A small image captioner, trained from scratch.
Model: 24-pixel images, encoder arch vit, encoder activation geglu, encoder moe soft, encoder num experts 4, encoder patch size [4, 4], decoder layers 7, decoder norm layernorm.
Training: soap at rate 0.0026, 5500 steps, batches of 64.
Data: 97500 training examples, 3.6 epochs.
Rows from block 7 of the image encoder of a small image captioner, named by matrix and row number. Rows with one number within an expert belong to one neuron, the router's apart. Each number is 128 + 32 x the weight over its row's rms, rounded and kept within 0 to 255. All counts start at 0. Numbers have three digits each.
Before each expert's rows are labels from the 100 images, of 14976, where the router gives the expert most weight on average: "top examples" is what is common among them. Only what is clearly more common there than usual is listed. The data: rendered solids tumbling over patterned floors. In brackets: how many of the 100.
# router: slot weights (encoder.blocks.7.mlp.router.weight, 8x192, trained with AdamW), inputs 0-95
# gate: expert gate (encoder.blocks.7.mlp.gate, 4x192x192), inputs 0-95
# up: expert up (encoder.blocks.7.mlp.up, 4x192x192), inputs 0-95
# down: expert down (encoder.blocks.7.mlp.down, 4x192x192, transposed), outputs 0-95

# expert 3
top examples: red object (100); its colour: red (87)
router.6:185167188123173123103205116130130119099166128142092184149094158140101149140094053206155123149106157160155145134176116137114093112151132133072171085173093131104114172109157128088134101096134154120151106130130124125176133113128118153101157103137124139150140127117123180149084196107183128110
router.7:079114154173123102166156130099103139145076156148159092123089105166109184120127156108191092213122123150129104118144134091145087121091107131129107164122121096124085093209139187099175110050136138069120180143103122127162068166083084104145106108121137132055161145106096144105095124145061068161
gate.6:124155132086180099139082146156189134089125167163160082118136102143102154138160102066142152121121146177139130072105166076116142106083129122182090154119123148081096057123154143113173131142118163148144086091133095103172202134117108132139167106150098029125125171143112139145121082107115122096
up.6:138129116101185100153082157171230141106118170148182077133155109140113147129139116098170157110153132171114098104094186088143161125120118106194104145109132136081112076169179110126141111166129123175135099126137082107135198118123115168150175077169108058126136202159085133152112092122104149087
down.6:147067110123115105130128133176135073092117199184102119181150131160129169095161090125107128122145211148122154107189149155075165222110144081070158105155138103149108113121108103087126167131152158162117129119170119169122135120104147131127143081079107109095130187177108132169080064161116108097
gate.7:133118145129100063128121137172138123143106120128157148133137096160128116096102196129068151140128127160110157133140194121093122132090061174095114120177120179103113117118079102096137118129187137131115171083101148125105142097181096076101145074101177086129078124157132186131121178089097103123
up.7:138121139121116109146065172113149079208077116147153153121162135089064084115109159126075150133075161148111141164167151162089116088095062133060124146113112132091081121113127095111100148130156131131126130158186113153089118094157100095082187099127131124069089125137146160130151162071113129094
down.7:086077093061133065147170128115094129100138142125219157135147157094089184138112166094139087090119099123116159186133145163130099161143173139110126116124081120069132154101165144137106185101114175132196144164164068101088104119076141072195111092091088120180098184139134174089128147073113138085
gate.8:190147112174113160031129181170131076149122133064137155141153132177174121129176096125115146076121093135134122156149101145111131086125096149147108099118134123136145126125112081125113169153138115166078088124163127077124134167147151084088066134161081210166109140084110135128150181108177148150
up.8:099129140109134121228125068138116149125140132213096145097124113050096113150104158149142098143128136113111120120118173132138135134107143140150169143105123112091122161108162128155146139090134137117186160119117123170131157089123123176161196112100161047146150132224129107095114078152110111094
down.8:126123127099145134166139113117135131087178159166178073076182154115145173125063119109116148168135163125150206098087135158128161174154087082120068161120136117131149071162082143187175067116122122082132096158142121147115107154183169121164108186107156134092116092143117143131048169147071115164
gate.9:051081139129158104150126164133136169141147094104163150129142153194166066155147074118114023117148170128165186116175113118202113162159188138114211202180114143097087128064140084180142123123108107174184133102098106145166110071166183167156161147179122088112167177150157144136186150116111142099
up.9:187083128072129081111152181117084113130104132195093121171151141157094121081153119088116137108160110107116125096139083126136149129138118112086107166136188120182183136145162161100154130057185142107138200098072091138169144133137155178146161111136123186129134066153116128126098076100099238085
down.9:090104072174166116125114151159145151150149092134139079141134163075091140094161130171065021143103144106135147121113164103032118128127158155123144127130150120092155135103100095135197129139111109149156073140077188121181138057125100143146063153163111081090133100091113108165145162144091135172
gate.10:174147178162140151128238128168141106160201107112158120086146108124198187117117171117129133168138153112107164137125108117125159082114114108125108133102219087140089127144089138172108155137166171127124063087118134097160072137144128153123188130137142149226161104130124133141160154109184120128
up.10:147141170174086109119189104196142128135170132176179103132125072091159151119116167067151082139148109117112134156135126068127142143111153098121036103126182109102122099130136144179132107109178144138069107124131157078163100146142141163152115121142137080187137091171175141124159160105179062154
down.10:080137117079118094083113084128181149137106132142161131133167092098148162123086099160124131117115167133181089145100100144119143140132135172081126078135134145138207114140126115182096139154163155164117109081132079090140070162150151083137090147080171140172096103109135108090155095118093076132
gate.11:093127114192105211145106132131146171126125129068077165087127107142161110121088121178173101100150145097149096133089117123192123125094093107136152173149108171107132162107132082076142104087175166156135167077127106083164130088128105143126138107113121181097086105111184109086151122095132133166
up.11:137105097039146124101121115075147157145090139166080083100109152173118140130119109127064093077147126103087137151097098104119131088110128085150141166163104176156055137119171132142076123066133162144115143048092112097114085121093106115119163146102151134079136120153112145100110191155082131174
down.11:141154140121135109123077131188124131074123130083108135097069109142054117163128136082174106152124125143088084140105048152156139110092129118204130174101149147124149145127100138199043092127153158112098056122098165131129092095112150138131167095198098150122168080165148134148097189113120094154

# expert 2
top examples: pink object (91); its colour: pink (64)
router.4:138169140159172163080128090152086135145131156105118175157104161147158158107142103164170147128069088204117132171136124124128146139114098122095102133143116185153093124132136181087142160163124189175077120162162112124103105189113089146109090117145055090147149167090138141127064109107162163141
router.5:115076096113116128149081126108198122081120089131134131139166120070153116057137137169075106086161160093138110071136108146118138121167146130137159128052127181124134090104159126132151154119112127119180148108151120189145088095113099166106171155108120094178143109106109088144117113163126155078
gate.6:185211111098117121183108077100193124124132115091146113113070170143188101142073087126130102083124147043137142114081160147160125072209106181106127121159104077114164145136155130172057085167100132122155153093082106133135148101072117147099172149176187110150103083062132127126116147122161173070
up.6:076114155137152143170157187049108164099129177134153104138123121087103192139164114124118193158133059103148102103118146128141152175131122110137083128159163114098069092173137168158199119034086112107154120124129129163106135155088117135161171127112107113054119140163148146120171101129104062093
down.6:110074130146169106202148180119179225110141126118161155158108132077135170196144049137100136217117107088132097075131145105179181133115104156094132127133151148158159149135079126141165115070139146133163119120130122146139100127130082105106157118141168094133156140161184119101125079106081120132
gate.7:175103102156097143110150151137133076179102068118117143093121061101098102064129133080100180146124143179161116167093109062143116156170145147089142140084145098108100072206112096088117142116069177083162115107105139070114150124116124070150110140137110163116124120119164077125142236111086119128
up.7:119087158115123076110068115103163205051184104142166135169122158120126140167143103189113134104139120120075122104127130167127149110077142139130091148104132176072174190110123149175151100163169147183115133104134130164123133147101106157108102093077137088107114127142078154167111040122146076109
down.7:175137151149174149172143138090151092163163111183179120122116133115156163155148145133137120077071122114152119153077099131150084142105138103159088143109164091135145106116119082100131208133083123100153188107133077089148137109185103077133113106119135109129125140137171095140059096169019099159
gate.8:137121134087102145107139126128114149144164128134106179131121093090117131067173095068075138140107110185107095095171173140157160106117129159112110113075114150122094183089051180128098132084113089070125158123061072095116096166109125119127188186137161140123170143107166154108120095139163098173
up.8:148103155122138141137151116123149120170128131103172087118129179130139165199076178160103128094083136127167213170088062140088124136106114092085177119188162092140147066186145081106099101153147164196164083203193144111176160154110108186131119107116073143084105121164133116177107115130119190057
down.8:137134114110147093153094185102085142085154185109061112130154194117136110150119082123096120116139110185168121071114087105121145179146131179120082113126127181168094099138141150174040102092114142144097109098104152106151076166112108163139117212147119146114121171139147122148112117140188155102
gate.9:162095164123125153190162140117114124133122117151160104148162111181069104107141089131175139190106104089167130116134190181136156123160137103051129136126138152074159085199133130108153117145091105145116163089107184135188179107129076179136088117088076173159076068131142108123097103091149077156
up.9:071095125164133083090157157085143092117129175123091104077112143089152144107087188138106126075131104087094095169124144100108160169079166170160167117144110169100089181118119116095097104142106144099153162160069116152090107074111156118131142145135184086094187157144110141144118085168089148107
down.9:188139132124067103142181132078186042120127130141084085153176087105097103098081137132200052124136103104123105085154127133136112145074131148091096111147110129134130140111090153107129061117119173105109108137174123134093040114148113144135104128158084100084101097153121188143101149129116126131
gate.10:132181097160118089112092109128145169115163137147141128144122128089101124103086120129120148174127151207139084111127135150088072160122129139122097123134092058172122111177184159088149114144142114100110139149143129123156147149073180145113110162129130130115080137177096127125123173156096132111
up.10:156162036152107104172124144089102152115138153116172172125110104102123146179124105170161128173146114172104066176071198131143080193160157118108104123124149122177102125191126124104141149171145167099094119186111135152128109163126181065114094134121110160155091137218081107089132078180057091144
down.10:187140122124114120160143124124166125201066166150180104118098053165100137130134058090168161115170086135121151163089140132166075167143127131116156116180110104186143097080143127092134137143127152099115177155131142078111146189167171106094098112088121131101128159193128058132151124109109049140
gate.11:156143120192070189134176156156144156163132093179139111116151117115136096169105148124119036161119120119094095109089164147052117160098177114180077163114100126105180170113161165161139092134157139144125104148081074176105106110152164144124124158142089154118196130141119134126141056145123135140
up.11:181139120149133138190202094191126136142105161132050152096155139088136098161101123094141094127150078043119033127051158162104173067084146133135109136132108143108148182107156187142119125120096124175126141120117065120056134107121143157110124170152113137147164138119126091137122095102105136104
down.11:121112173114093116144218086103115057124143194071128175188178161127136122118141198049136115154093123132126142126087164179157138120150099110124102160112178112166072133104145120151075148202125195123093109109121152150102143114140151126116072110119161131157142095153178115121153140138124113133

# expert 1
top examples: light from behind the scene (57); grey object (42)
router.2:151093080104128115162099162148137115158086100111106132082114070053171149102214095138071153086160116108115104112078120149108133156146118153168079119094128188181150077111172095122071167196157168102171113178203092197128120152094125130185092127199080112113132186141153143117130102099099150129
router.3:181097105137090093120118101131130132173079076090146098123129096128097113098151171178098158157171086130119159064162082095089122156120086140123094180099133194134154127110189137153100172138167075116138095133096190109135116143118103135148140142126096141169100139110167153105157087110111109152
gate.6:110145145163163092151147144098067149123082182126121091086144169119123079143137103137114104134080141087174166082107121060108091075149078151158115111139082172121138194128136149140095109159095123030144098100115059203109116086131117130162101116136091123088149086128154103118154146154115207110
up.6:129138126082154094191140144113095127150184101101104130130112203068134174162129088188099123143110087083159149081134153119119102083132058163136069090200081114091114163128147159098103070143117169098160144169161131161096137120128185080146142172147118151113121111143124141144174206102114137070
down.6:108164138085168126152161149121126104121139065157057115144129117123162178138062161111141127160114126067138129127132142151153122112124133138121125123123135178068116104156082132136117084122083126044079161163147121162125112145100161153137104096113073137125102093095155151158134095140235141144
gate.7:141159104130088140149086141154056137146168107083171183115148134066118104096083138106091197122179130104044148114205139135084115131072156100111134138097104095096173147140131154092119123126136066150204139120144140137110159141139173121107086170132086158170096108165063104156209121100123142130
up.7:149126140179134152160156168134118148145111135122082138135118140111102053122124124098105113149101157064138143085117087120063122090102071115137138199117175138098147102135092110119085126121173073153089166136136125175128133105111112114136135173137120092097130133163143112113094208100110163116
down.7:178147112117144123121148101069114116140158066109071155137163148093141099112146114138122135126108176128142138172144144085100146148107094126095183176159138066134152135151127147119123126112094249171156130117088126148105175122168148103134072117162111164167116122112114202125118086145160181163
gate.8:078118157155089064165150155111118056133177140167071142161095134089136130120127160135162117083143138174135153099089188089111106094088175113152108104123135177119143146155118112114108107183136167153147174162137219165132185102132131164165105067103160175123135128153101138162076158151143131120
up.8:148133178105116096144166050145120142143080180068133077038107162151142133123146131074109102133113156110153096138095125140132128169169118095087109127151100156137177082139096140140147156090095105116143145100151121138083170147155115129122149129198210078158102120158148104092039163133119132115
down.8:192099118175146119139127109129174180177086136152227140095128152137101147096244133134141129098063097178130113152107141138086085105109096141058129178108096087143123131163200159117107139136144130120109119076100192099153106146163134093121117137162164124134168193152140156085118158178112147128
gate.9:108111083078117096162154151168146138117103180066162140190133067124146159084142117108091193107105113124108120121170154125113168146139098165093080180123084105121054171098151126145100161125177125075108158160152118128172166126166073193142102112102153147141119146199108128099080185130168186126
up.9:095154176054122105158078122176136096152107123091107135169160124127110146154113113103099103138132130092107128150144142095126167110139123143036087178121103102089081170120123090090135103155096109121084158088124115126140185164128157109155111135169077129088125141216192164136072242149070166112
down.9:113165121090146168142137114109101123164150108119131120110074107148121102144180179142113141158109111172145116170127114093067191086153118149076119116192139224164137140152123153113140140135080125115166209147174128133144133111113150119182164124150137164127089134181172123126101153124102190180
gate.10:099121177168135138139110128134100114189172110137152175194147149143113094146162166136070106124156120121133141057139138064135153110115135127134108111129133132178086107125119207115088115089132131127104139207068130034112128100133096122160098155131079159104126084076106084086177098102139136130
up.10:132145088151175097094136120138126154052082099126136090045096078151148174070106103110167144077126163134111106162124145183092149161095134136091155141114118068055130109148136056140163132201112124152135120082204124226176135142151172173110155111112192109165157167171154133137108162125098103127
down.10:077121107092128173185142143124105142126152121142134135103139109154130103124132136131158187113132099078103120099165109203146153101159083128129115111142128096107137207078167144132103137101119217111107139125176152111153114100120114126109121084123136129093118119123153106117145140169098079095
gate.11:133144126089138140096192129109164098178128129128094092137118122108126182142115102130120185213135070170148095136082109106120173172134090058114101151173105122151163120120155135106209164141072111111106132085133082141151145142169150121131172122094115113146106108162162154111082115201185198116
up.11:149164101116174104114199106130099109110117131152084093137084095152161114148099128131129125110125116191105137160113155117158182129155071141086150151115132116154096152170141083116100163115096116148067135142140098156122136135176139100094175125108138078186125093136164130165082128195123162117
down.11:137116109114146176166125078164067086192068118128100178150123116147169150168131110129125175105160172128098145093114109121118157063111093217159097122066107140114098110088186109157131115143120146153141111199167118135113095062158101141094000125172199153126092157139110159124149118185115104110